Rows from block 11 of a small image classifier, named by matrix and row number. Rows with one number belong to one channel. Each number is 500 + 50 x the weight over its row's rms, rounded and kept within 0 to 999. All counts start at 0. Numbers have three digits each.
Before each channel's rows are labels from the 100 images, of 14848, where the channel reaches its highest value: "strongest on" is what is common among them. Only what is clearly more common there than usual is listed. The data: patchworks of several textures. In brackets: how many of the 100, against the usual share in percent.
# convs1: 3x3 conv (model.blocks.11.convs.1.weight, 80x80x3x3, each kernel summed), inputs 0-79
# convs2: expand pointwise conv (model.blocks.11.convs.2.weight, 336x80x1x1, transposed), outputs 0-67

strongest on: rings (60 vs 10.8); centre pattern: rings (35 vs 2.9)
convs1.32:451509549476545389475497536489558492493486493528526466538501557554453455453491412596495435495410508545461515487402568407476566483418554555532419501533405502496488469477471497513590482513474629450516527434461488472483457628569527547511481520
convs2.32:465464551473495392500462563448489513394536671474433504554546521435483391555498573473468563565565472504535432410554412410494508655534488569545435538511515508392526431427507397478487525451500528595503555538

strongest on: spiral (58 vs 10.9); studded (52 vs 11.2); centre pattern: spiral (40 vs 3.1)
convs1.43:482433521482540521513550496499547487432395537505509526504526509487550519619549514386427429536474375518554443536423435468498480539531523447541488513480391431445480505495499472661492485551457446468492456492579419495550500486513515555463538536
convs2.43:510553505519601468576479502501502464457501449518494431451451637454444466458444487488468590583465600441605518501512433435470534507525496535429555446494468488446482461480520542566475473470503415477534549551

strongest on: grid (79 vs 11.2)
convs1.47:534487338508467438482434516531516520518519515490535420539484493442505465526500490478471453500574600494574496514519473538357510477540368509477472459564542537448475515458484437454539530506490490505425526622610519472513485477525546525506429596
convs2.47:481499430415511526471497513442477546492398551484533473493604645448503489567432409487423475463456494511414493451501512419528482463474498456487494491531428496467544435446467481531568528508529419508487502447

strongest on: furry (83 vs 11.3)
convs1.30:568545432550497460527525589470473502503486499474516545530598489465481482457421581499459643425486468538491466517592519529467466514442471542407465439468545478504471491476523510400401458498556479459498555498503554497456466441518505543550671534
convs2.30:512493533518530528506480473404505524480432416425473450480522601465448553593588535529525541404502458600499535521445566535470517564561508459508515605570412524533490521516456472506485576557479429342492472514

strongest on: spiral (100 vs 10.9); centre pattern: spiral (80 vs 3.1); patches: two (62 vs 24.9)
convs1.70:471477491468546537467472490529534504486518464476452561488544435491501553604523482488404408431538299527508483527499487485524523612566531523525517575511439562541505498489546575624471523442469488502533432494549444485579523527486459427551499526
convs2.70:562610547550449416509504502514489450538432450516490469475440495505547492531502494541484474540475517566537467591507496484468533491486431499434476515548476515511465477540543579522526522372436387454460490461

strongest on: zigzag (33 vs 10.8)
convs1.61:495457489489640456500493534486461524461533440478459523531456497480524602540536523564419440528527489542493538518513482448435516489511498464510430524533538615490544498503531442464561476484451556471529549422619574544553574409508357588515520535
convs2.61:515487479530391514361495436485448447457498453495440422504578405450494489552397443454499395548511504490507495459463432498442473480471497483463569454445506585546477549488470480492444468507524486496448477446

strongest on: labyrinth (40 vs 11.1); spiral (38 vs 10.9)
convs1.7:458455396560487495394496389441451419528611535551512515517457506499599502511448407441507505379467460491502500454491457507440516530568503477416479477581558474553499560460505435513455452520441478454462506408512500511467542491504484497441462599
convs2.7:488530485525476444445464429497484550494460527525441587487496497552476452487520449491446479493456448517410525500574528520547446446483508608488515499460465500493442546466556506574496465521485518482593459467

strongest on: cracked (28 vs 11.1)
convs1.16:379434489523539521500507415508546415418449496556451497437585580521562463530541550560436549539550558411540388502445467509484520483531529517396491458552492457541481491552427472504455590481562503548488491471556500592541452507466518544517470577
convs2.16:493485492597467366483447425545556417446543459449450540439545512535541427552487495446423521485492574490516593550474501520464476475471461454534496533491505477430450505526496458534499551452418482494469555491

strongest on: patches: five (52 vs 24.9)
convs1.57:486475473464441499407523418554486486551568554455442427508496376515475481517482481609467490603584439429390450474535429557471549488483520461532406469514494522520467470486457449471405476476570531458506470424550483523486440499545477549415444512
convs2.57:524462509569541518539383467567480526504558481475482415474568444528520549488522525433522544513509531490449542521483467510503553533594567446501473431396463440485565518578509470516483542524452479452633494503

strongest on: triangles (27 vs 10.8)
convs1.62:511422526487429428385545453511541531527506440425470504532502451463490529523544486494496487533516444488533511479485510518527474533462534457435479507460499462396555449546555459421505439412411548485581497536654531463550528482370451459463592534
convs2.62:434495473429486462537387528439567515457468607511490531475549509488512449480579559525491589454505474589436444523569406501419539468414555556412487463505477466527551518545517456501452523414501462485511455526

strongest on: spiral (36 vs 10.9)
convs1.38:481534525493476531534478514585456505503492545572464414488456566587487529464482575489467400446558446461467577401564516512495490417463449413479489583526507469507454598420523498468445489597491540486394491540518487443539543516515504609532492409
convs2.38:551460509486458588445519440477485540523457521417478506476515449552493454494459468588472547517498561505430523529410417422480639458499508456473489492388604443439500555486403463484492398486426410473496614387

strongest on: labyrinth (60 vs 11.1); wavy (34 vs 10.6)
convs1.64:462533508480591456569431518515509489463450494609506461616613445543500442459440428547489489432417488476546511492362488510469493588514435548481571579551486432460502579478498489495515476490476455553510429465498464486420513594533552516508491540
convs2.64:535560521532479463467599491547507457544482579504498494605516500575535546461564378499476414488514513605592557528485501580590598516579549557438480485434599511479506518574440431521508489529534552541501598529

strongest on: wood (52 vs 10.9); furry (37 vs 11.3)
convs1.19:465494516515524562403630429550530477513514460462469534531596416572438438471499509438562656562464516528500459464498500521445573467372468481535505463568479511571518465473520523505580511465552499542538526459532543527532495511561518424532569521
convs2.19:524508552377493472533446560606381517427449481581557518572513509416507497513506537526481493535550559534572543514421495563517452492529479500469434582471518505556500553487586400558545538577433531551570513511

strongest on: spiral (45 vs 10.9)
convs1.29:483518526467455531525515441438544465534543513500381475562499539546472460444471456461550454430538518448507478459529524513456475568530450559612490467460527499439547421453497532562552480441515521518445448497510477499437596475551622375441430393
convs2.29:447534562480476460496497528557480499415472542482480536460423525608456460488437492467634627454505485521463550462475482487498428497455552482546546460627511446599513489483516489511492438461547488510488383590

strongest on: dotted (36 vs 10.8)
convs1.60:556504463508579526512531515531478506400486480447491513416480467458547539455417500521562489554394484398571561425547507590504510484586469442483561509601459414578511532513466485569495554462515481476442470461482420486523499463569509579516488621
convs2.60:581523473486522426537517477560467493458443437491430531461500505483415504442511547447534455549452487485523532424509483478448466455456565488477514520527503435530597489493431515543687521579486525511518472532

strongest on: plaid (58 vs 10.6); patches: five (51 vs 24.9); dotted (36 vs 10.8)
convs1.63:547528507531465466508531459579482512546464525566483489548536492436559493566447494577596597552576577485492454490358442592495583499536477537490541439498531469520487516511455518344450491475537473480523423496581541485523487558548490574488461437
convs2.63:509494423533551511478556461489515552567563584589396515488564411536555467414606432509493491560526544558522556497486443515514484503509480486562525510510454484523479564470506387411527548455394525571472549515

strongest on: plaid (66 vs 10.6); cracked (27 vs 11.1)
convs1.41:513551336473483471553554497427538495518489477477457560445454543509445502521495499527591585485566612465481431468522461542515506510504452419558448498429594590486483469564485447519380519489483408472509431513525459524530527450522477405525514477
convs2.41:440480489407531433464477465436449507469555546446468472502614503475495456516501448493486562431454546542439493497422482469549504489402419430494471468422421432613570506549527467519479481474485510462437524464

strongest on: speckled (90 vs 11.6); centre pattern: speckled (27 vs 3.4)
convs1.76:567504529497491520464466541440512501521525510501478424440566536460496483454548612519341442460538453563434567498557504471490537530505491468479540508601520461584451489479591455476489376514470637495474590541464583522471451506502487491500535542
convs2.76:456493595511489547527450466479521486453557546479510500459545486482570467408478485440470466549411491547502496497489428513528499476531549556413551535527474490582488410405457392434447455446551547472444497472

strongest on: furry (77 vs 11.3); mosaic (31 vs 11)
convs1.4:488480389488520505494430499469537508511455527559543553470443490426426465488488536605476519524489494515446426519466423501456513557499472466516473459489502574562474538486551451503612525430462603533489460506475472504555515452460434464477684386
convs2.4:508465557496430453515516509501577522512421453549478526470554413527525468522500513548498511523570483505487384461464529472533566540575489448531497516446431512503471536571516488445556566494508460481543476550

strongest on: scaly (52 vs 10.7); bubbly (34 vs 10.6)
convs1.44:525521558509504510480575517446469471444621465484477504397345490527496527510523432445504426555477584498597519545643487486509455437511508532418484509458516488493571461534459507397588493487505471451469484534462420456547472509514523475497413508
convs2.44:459520463477550506510470435518522428549481416491413514508539613423499459518538522565444489437514483444468376475455477506617499556532537474495602537517532464554477632503472564482434498529417461447526500506

strongest on: honeycomb (52 vs 11); looped (44 vs 11)
convs1.75:416449621490533403546506520469557461483558496537462419409528598454524492516503565327488467459534487469548497445509536517613501483520507561527469443513509466494506483506465530523426518523481451527530552487425524491537509593510538406487497593
convs2.75:527491529497456484508490412432425497469438461435488458444474453537493477527518420594520575580597478471431515513538387396469464521444515466441440473471481544457522427454481394416453544448442420501497481493

strongest on: bubbly (34 vs 10.6)
convs1.34:453479406453398428416470396490457452466497468447483454496517437422517466520422480470516440541496502476453397444442513404456513524435430477517423478517494508440443400444537524530435456438428506450426474457471439455484460465451468453501488447
convs2.34:408521467486481474527537504500607418474530505557562472478466563448440412442462507505455450495514465490498481496524639576503558488467460529407549578583439527420482426534439493520500520569428438509508445501

strongest on: furry (94 vs 11.3)
convs1.10:511556529480509426501461513410511497441501506542481499523504500484444421467435501516447494449478492577505563463572462508425523420493482486418431488638541376573515563486541426470454423502531626487495521530498541446547518469470457487621532445
convs2.10:512495534532539459518509447390565481495543554436415532508478457452456475458499521499483551482469439505512501520466494461522482542470544471535457531492544539483458538587464443397547366447463511406522527475

strongest on: labyrinth (49 vs 11.1)
convs1.53:517447488555446479463461470460451539553481534474527591610649495483555510490555399526457576475452547487482425497414528519569447544542450480486493493469538511449526477529486570449512467490520400466612488585552445483494549530471539464411431511
convs2.53:557572518499539446497568490456487542516529478459447494515573482440502370402533547504521511525460475582567457484483458542511422482421497583490459442461456430553520547418465434486530394437457495554493440456

strongest on: wood (71 vs 10.9)
convs1.58:484429528571496577470528523445475382535513480549456456520618609453519478486437497463466610473528510451500559435511436549502445460426463506472545506471533533491471516481532500523589491422561468475553448551572629510463499428485506466584517443
convs2.58:615367443493538458452465431549531457494466417429405524533451540434500493553477564540425462499413568589496484554501495450589551547522514554489430518499507444417479531542522475490550544485420525455434556549

strongest on: diamond (40 vs 11); rays (38 vs 10.8); spiral (31 vs 10.9)
convs1.33:451517498454442565494488525472430496562512487451481521428521606538520485527556462439478460471522276514529470472413493459547525532528478516444507560491403474457497452454528428513399487499512449476564454446522424438545446542464487515561522489
convs2.33:470588532472562560443532441515486653478635425479483460477550570482510503556485516454395478482425564516448586562580475468480570563479576577552535488454471568516534491504585580612554419538580520576521539466

strongest on: spotted (44 vs 11.2); mosaic (34 vs 11); camouflage (28 vs 10.6)
convs1.74:518549547549491502363557481462427502549521549411459546481519494517472543467496512542581500542474518591485529472511457461503574563436479473504479400497455475423521455454468578490604389480464488480475556424469516431532476553595453463511575588
convs2.74:548495553556466461455549555513457444432522478541500426491469567479540565482471484465492488562499553529541521507502535440443497519525517450560517509549550480472520594458502509560505527546503511519486558582

strongest on: studded (73 vs 11.2)
convs1.8:416490514463499515431509463515458426546456483440490539445494448447445493595492513579539518522504501477439456503464481475528513526448416411497410469479480496486442488459475473567319461497449422508428466445521420397577451470476481480509447579
convs2.8:443621513508541575559561478514471583567569597472495577529518605520575479612572457535393538449614440474542548581548542471573457547479579413548503498523544490510603475525553525538533407406511418482594487477

strongest on: plaid (92 vs 10.6); patches: five (53 vs 24.9)
convs1.0:463496491500520364482496500530540517546517512478441512496539489450480481594474562666515561473524619486467452574489478484453594499589484577563468511499528506513477455521482466433409525523454435554499467524582602486502473464439461463486430445
convs2.0:536466428415547464548420414491452475393484572488523453585520430466446500517418513483525498467636568510450459523447491557490510450508482594511499510498505550522571366499503470450435342523564546443448538494

strongest on: grid (64 vs 11.2)
convs1.66:456468587546533413527492528487409515454451473515468548464468497542584502510545481388462524555508546406469469509577471615510461521523492402442496472500544455536446489550591485429403475520491512538543520562536419490514497500458409496615453446
convs2.66:450556456510455561478524514460564549432504461507480457438431512521506468521578528414544540457448469466457478448495518442562412441487430451521449472516548394566478522493486466458506519491498571449441528402

strongest on: marbled (87 vs 11.1); centre pattern: marbled (25 vs 3.3)
convs1.24:461509417460409451467480464550444419410506482499507430516508474580503466497395508455426418459531489490521542482507478466424445425453467485449410529439489445487447482493439502420413515417508585516476450508412383513429470494473499477562488534
convs2.24:454581433432505450446545570459495517420458582453482380542480510503500445492449484596495512541448476548426517437582467478504496477532590392487427503449527499485500487487541504470534491400459514480540583477

strongest on: bubbly (41 vs 10.6)
convs1.79:496525484458528422477551501468469547533579385439522486376410552495515560621486532486580475522383511536533549497547513498571549522438522506554445484592492425462583497513510563587524552558472528441551479531533528504533520474526496599506508484
convs2.79:453528499542475446472444536461507461484461419437502472477445513463474411484563493506379537561611382414525446528449573462464540485511453529546499432391468454444531566475524509537459495477436533468524488444

strongest on: wood (35 vs 10.9); furry (28 vs 11.3)
convs1.59:541539470411560445511448456532483497471484500607432432483418514450490447458416532462451529453391451443645502434501487531425481481443522404509577485447468502526490458506493560514471457431521490462544427478446556553452489612513507514502447505
convs2.59:565540438564504464479652484582409525546537460556516556478489507556460514485612447480488567528516464460602586524525534573471460467527479481481579465494481487473532492554632486500436480535481533504474591433

strongest on: furry (81 vs 11.3); rays (27 vs 10.8)
convs1.28:508549506457535560474550416465547480507454503431526589566446538534516534472592489474499551483617428518551489468508485513521461507516487493493472474512474450595462481489511476478410607488472634454512471461508421410574587509425587501531581448
convs2.28:493517577540556495519450486499427534549481529421429491454526411562427480529510490522410523599510524445466551445451528451443348507465479524499540493534632539543493558496444543565560467547480484505489493478

strongest on: wood (38 vs 10.9)
convs1.39:498439432508456523479561512466470483511576534500542500617535428489540484570482583570410493418567529502433514564563503391508526535555566490454515490539612578491563496493602522493465407514471532594534511556557531533517486460498457557453448480
convs2.39:495530511511396429480457430458494415485470471496562369540491497440427609592478469567510492472467529574482512437508453443436546441493515377400522464384481444451569514535431435524559507429465461506507443496

strongest on: wavy (49 vs 10.6)
convs1.56:527549536441522417477426436484573510506503550440581608537491509493532499579484568500414498440448511543480533512452526451515435495579571547487447499452542492500594465520591588443490515620492497483589471575540483459561521478431541492447498418
convs2.56:472505393498517410513452483431463477493557457475471612454476378462447463523458405493498510476464506513493482483506409447495479521601466509436458532476452502526417484447451451474521413472504461509471554457

strongest on: bubbly (50 vs 10.6); cracked (30 vs 11.1)
convs1.17:514453542395447495457519407490418545473568526519491584496543459559413532489538550555431550459497519470480528527559504464576474530565528454414501487445569577565565517533424498476519466509429579517535594525552483481536501417481525384490473582
convs2.17:483512478437491503570500411503505513485497426409364436454478513582553461535488446476406523565510505480569473503458441459450489500494511455473525383368463537446486530426443451519448530465494516464521585489

strongest on: patches: five (57 vs 24.9); rays (40 vs 10.8); wood (38 vs 10.9)
convs1.69:475461484540456520485599462520549349553492522506514423444454564570482415428553434541458497529472481484498560511505386559408417448487472510521541537376439588531486487440482420467525509610540527528507478496513522523497468439501501516479472465
convs2.69:440484513517457474532509518544516492558515527490465489513570533582526491476614532501522435472454576395483520519640404542506602428587514498442456475565615534504517524545496499500536478519620518519542557547

strongest on: honeycomb (53 vs 11)
convs1.20:506495518484405502418484445496494447451448486500430467520499433513377526433400486563557498433497453426414481459485476490501525472494447517454507464492461475498418516388497497501491465461406519489435497481456465484440432395439417437447503381
convs2.20:518493499435540544525415516541448553516494605515476439541508523513604522534450528537508539537521448452444472484479499415531448548433628484447380483482566538505566468553548502451466411449401480491552445524

strongest on: patches: five (57 vs 24.9); furry (35 vs 11.3)
convs1.18:471511481473418529538492394562535509530473549531495508494428542555527470445531493508415572513481516478524439476476428404496456488495462435450497560361481582489486471532504418455560468424544572493499510450443475474496508424447457598531593388
convs2.18:412428525520499557452453476479389482440527501418510507440495526547456529487521552446488401429459512503454533603539512544445448582458536479480569386551399503554504517384439531572516573447569445517518488589

strongest on: labyrinth (76 vs 11.1); grid (29 vs 11.2); centre pattern: labyrinth (29 vs 3.1)
convs1.21:511502452505527489505543485451529509507483475463518454484642522384521475550420504597442509514544557532429443492505500473454421551503490528516475479505559461485489485515455499551385466532516401516419525534629522538521457540502524529524556669
convs2.21:457427478504501441449478425476559503435422543471513568427602554487415539469531381426407550493495448490557442527424436502467526503498558584522500495484462546523480480490498459510445464505416431443489430392

strongest on: rings (52 vs 10.8); dotted (35 vs 10.8); labyrinth (28 vs 11.1)
convs1.14:453506525482522454472511444520535516544509419485488528640477628487470539585425581577504512434507547547452471462459493428453540528492513577525457435494517444459540405521401477548542425499505533434471524434488545468501472587502595455466447454
convs2.14:491449482439511490504417512419486508395453542487487485469500466499463447496484516497551569496566582485514464533536577516397447568495519536530523518548468550516575481516504462425546592479422472429444433534

strongest on: veined (50 vs 10.7)
convs1.25:479348482455410444487483510402508511396524440484423445508462436522533519455481467481418486522446462510389503445468549404454403473539521492444477512534475557508495483438548527502498469412519471437523484538494492439510521438421459413551512564
convs2.25:517512503510457564398466464552595466385509519468491543509560450553386521448445522559520503553461540444475493627571539469459483499557529453484520604429539435505535479675647474505439398498550534485472501428

strongest on: camouflage (50 vs 10.6); labyrinth (48 vs 11.1)
convs1.67:459528473436463408512440538584496480444461440470452463512604558534516487519515433536575449510467382595451471445429458457501532450444485487502495428599449453481463490519498530470536519489470488537468594511568543438569412530566542506462437586
convs2.67:543492532530487517581490496567484509534566476519471526457548552464530434518462446500554450486526521502470475440452458489585581444497520490528461561538507472577515545474565368490562503502498563436442483375

strongest on: mosaic (91 vs 11); spotted (29 vs 11.2)
convs1.13:493573514490471539438466492494468534483453553563497413468539480432497456369494515528526446566491459530464485495552502496408484591475551507481485495427440595429494499500488544574627454509486466502463503464465422478497514532453494482547654617
convs2.13:477459518464504546476481537439477513536522534516522548615462455524499578478560586529523502438487442445520485507501512483530482504620522474524504561591545517564454505534494580570492485528472455610434600568

strongest on: patches: five (56 vs 24.9); striped (27 vs 10.8)
convs1.68:446559446467523520473484434540448462507499531527497429423436600444458479433481547479458434519486426484499448484491418546464564481511465565445495505536427395465424596468552424476454532476520457545470456481499489557534466454489522671519474424
convs2.68:578534586569554412506518466517485497472549504569525513446515557503505508471506573552469606513546450516542511482508547712499428534411539533540480563575520581501506499523465519564584419462470560492461514541

strongest on: furry (90 vs 11.3)
convs1.23:569494442522533552485492546484499556502562497475586600471505519507472529511425592478435623450491454555502548503548474559474483476475543476480499506427527493545534507509574492478377526481604553426516534515491548512531486483432492544624601616
convs2.23:465465426502537412498475432509494489451527520437526441477493436535468486496459439435474532535508548497436601560478477442408564468381433554481572459470374559471506447425494481444448436554545471406482491450

strongest on: honeycomb (54 vs 11); patches: five (51 vs 24.9); checkered (49 vs 10.9)
convs1.54:475534496457498457467566467481414472446521471475570449496477466488512449505523446536534412579568579430526540457594477527502461443439476494414434565504491556533434535527515461498326526507521483577419440483452495509484558582482416557452467522
convs2.54:601531523500561418450565486413484513543414461444504514511547527428554468492531583525594472483484420542502500538569437512571416398480579424521520540479477546457459583477489481500575530402544389400471419525

strongest on: bubbly (40 vs 10.6)
convs1.12:520490521479533507459500537464453449473434481430472625445485515558446597616538498518546441504441395595474484537523543412525495497451427463535539521441438500471484525491536464498497457477458489507497609486522409421527513473525485408490578613
convs2.12:464551441496526457436477529471455448486437496480478530517536494458529474547522485443459453556483494424445524458478383538539467491514510521492443522525532569596486480511491594542454433461444491587440549419

strongest on: marbled (34 vs 11.1); spiral (33 vs 10.9)
convs1.31:509450581499471561442489469468495515540523560526471516645536414532500478434552537427411450438545453592450479552536476467473421504600482529480503571567523521542490523440554455483399444494454570523432565497516439566486514560424519449506517531
convs2.31:435507519520424505526432561473577555493452462587483470482546581560565618582497407436508459460538595439560527497484496591569542492442511616496487484543524544541609564441449397473463483562480581457479533575

strongest on: furry (94 vs 11.3)
convs1.5:503496453500532464508499566431533515452558442482482457446511471453503549472479683427452610415512466541527530485436480453499486524549420474538522524525483470486555519503586504555486519512483618531513519513447611502491499365509529487534604486
convs2.5:381465549520472481444486444476491518544450457532471472633521496480531436512536553535482459536557530447546438469530485470384521552383501408390415395466483570511518519556503430498544459422579447421419517537

strongest on: spiral (94 vs 10.9); centre pattern: spiral (41 vs 3.1)
convs1.46:575417495475481599483551456473539526520493556469481571647556479567530517502539504458426533464577424493466565490530532436404501577552484448584507574431447493556460467515474541525526480511518497466429512480509486504449506536523455447524487341
convs2.46:454537567442561358534448460484508490505451493417414477535430533503545427554490521420501465521568396514468510586490506474479490474482512399407537600433490494535491563494516470528484462493614480467473430547

strongest on: veined (40 vs 10.7); cracked (38 vs 11.1)
convs1.27:509464436549486477409479508435498408552457517423467524429565459421479530536415503495446605478477518496462526453561475493519337484434438459494412493453477548505486472482511613563477513445468442458474543473455516535481485482448465507409511592
convs2.27:371469446389524587528455486547441523543543532514517563481495444497389598470463532456492542564537516420559602517525422500452474489587507549477497580503460546514442525456463453518508598526506445457496449456

strongest on: spotted (31 vs 11.2); camouflage (30 vs 10.6); marbled (27 vs 11.1)
convs1.51:476546509524507502388540512595475515567559563429499549565518378546497536472587495520491483534523523547417489514539504431506512461424490463493504475493541460460624460494447511424624388590492490499535589519555475509471469508549488567490467447
convs2.51:480466534573545367491433543579476508437465506416491373481494477527484389431502503571489530527568526569512493475468548529473557611511478471470522437454476502490511521560602551558513450463490469616499473504

strongest on: labyrinth (48 vs 11.1)
convs1.42:501581475451551506472460443462511515513519507373463469561615548405496491501399536575496556483498509573472432520600485474548592526489471524487504475550531447483439466490510484445429506439519446484415595436462615443510476569547528527464516501
convs2.42:495479560497531512505484516442548497475432511421478481510568484488612499419508369508570555521503526521425450480522484517477541548512427533412449564513478536598436442576581493454540416512428566469492541452

strongest on: rings (58 vs 10.8); dotted (35 vs 10.8); centre pattern: rings (30 vs 2.9)
convs1.48:527557431545584391539497541485511449476414546497482455562511500570478441527502498592562625502443488483474468504423458503432540406388467529411545530540465460433441534471479565448433491444504431570487439541516524498507477500526493571511459447
convs2.48:568525475468480548443444575426449456562501481478520497566549533449531583467572560491525443569467527476490465472533487543522578453425510558497519474590471478522432518581469566534477425458536572420485637445

strongest on: cracked (34 vs 11.1)
convs1.55:492517481512420431457530490501471568532502560566545576587475419542568534584447489533490545554479545516500482535474583504566571479535549459531366487481541526497516490564479496484458490474547499490563623564550559483573532488505381592478557556
convs2.55:488535481402465509426520533520486480510458486401465467399495466439402494591412498477477598531501429553463438491519542379496444540469474425496446466434488524583469549520459532438459516380463453518465512467

strongest on: scaly (86 vs 10.7); patches: five (51 vs 24.9)
convs1.73:480427528514525456499532492488465478503536475497517418403646476463479489506549410608356512503433533519528485557417502529496469490562409554515519517535482527586485520515484488480649567489472506519532509494523545490542528572469527554536415560
convs2.73:546583441536429496566510476496530511514545405438472535424519475539385475499532499579554399483440591576592464520443602597472482499480483476552509487428544512548459511463499487475511523510473468495478439408

strongest on: rings (54 vs 10.8); spiral (43 vs 10.9)
convs1.50:468526556516495464515514449517548478509525457497497494523444631509520551484481626473478558579505581500501408475484503592582544462449506551593533490510561586583520409500544537575509566525561441427552476492481507486491561550447509456449494387
convs2.50:477513460461492536507456494450528490477477533501499470523495480431420436601527598472585468491530501468503470528509458577489529498563492446514538392426432475493502534496527470521430548425505465494380467525

strongest on: spiral (58 vs 10.9)
convs1.65:496467511621533586498567481498544534454514529531478472561484404570548592577457453431435438495538539463628531545486558530526444491560524493520488554501545516478558562556560482535467446515440551483510462550501528489516642468477518535489450396
convs2.65:473510458517552532551558505503453487496503498449418434419495539537517502563386506491455514518494545492466477510488522523575540467551525494526529508480519535499528554562528494446500488539480459534447521496

strongest on: dotted (31 vs 10.8)
convs1.40:525521549519443521490521530528490529489513483524521465501542442422496476460490545515548455452551484466498438444500481497493622412504469509560372446505523489463524480445536473405500366389444491521492391494480495544546544572587467388419452530
convs2.40:519531497526429606438558489479628434394480487504486509457524441455495478519433496475506522511599509505460446480501568520556588451458574531493440454609436582422417502499427469451493574536545505455447555501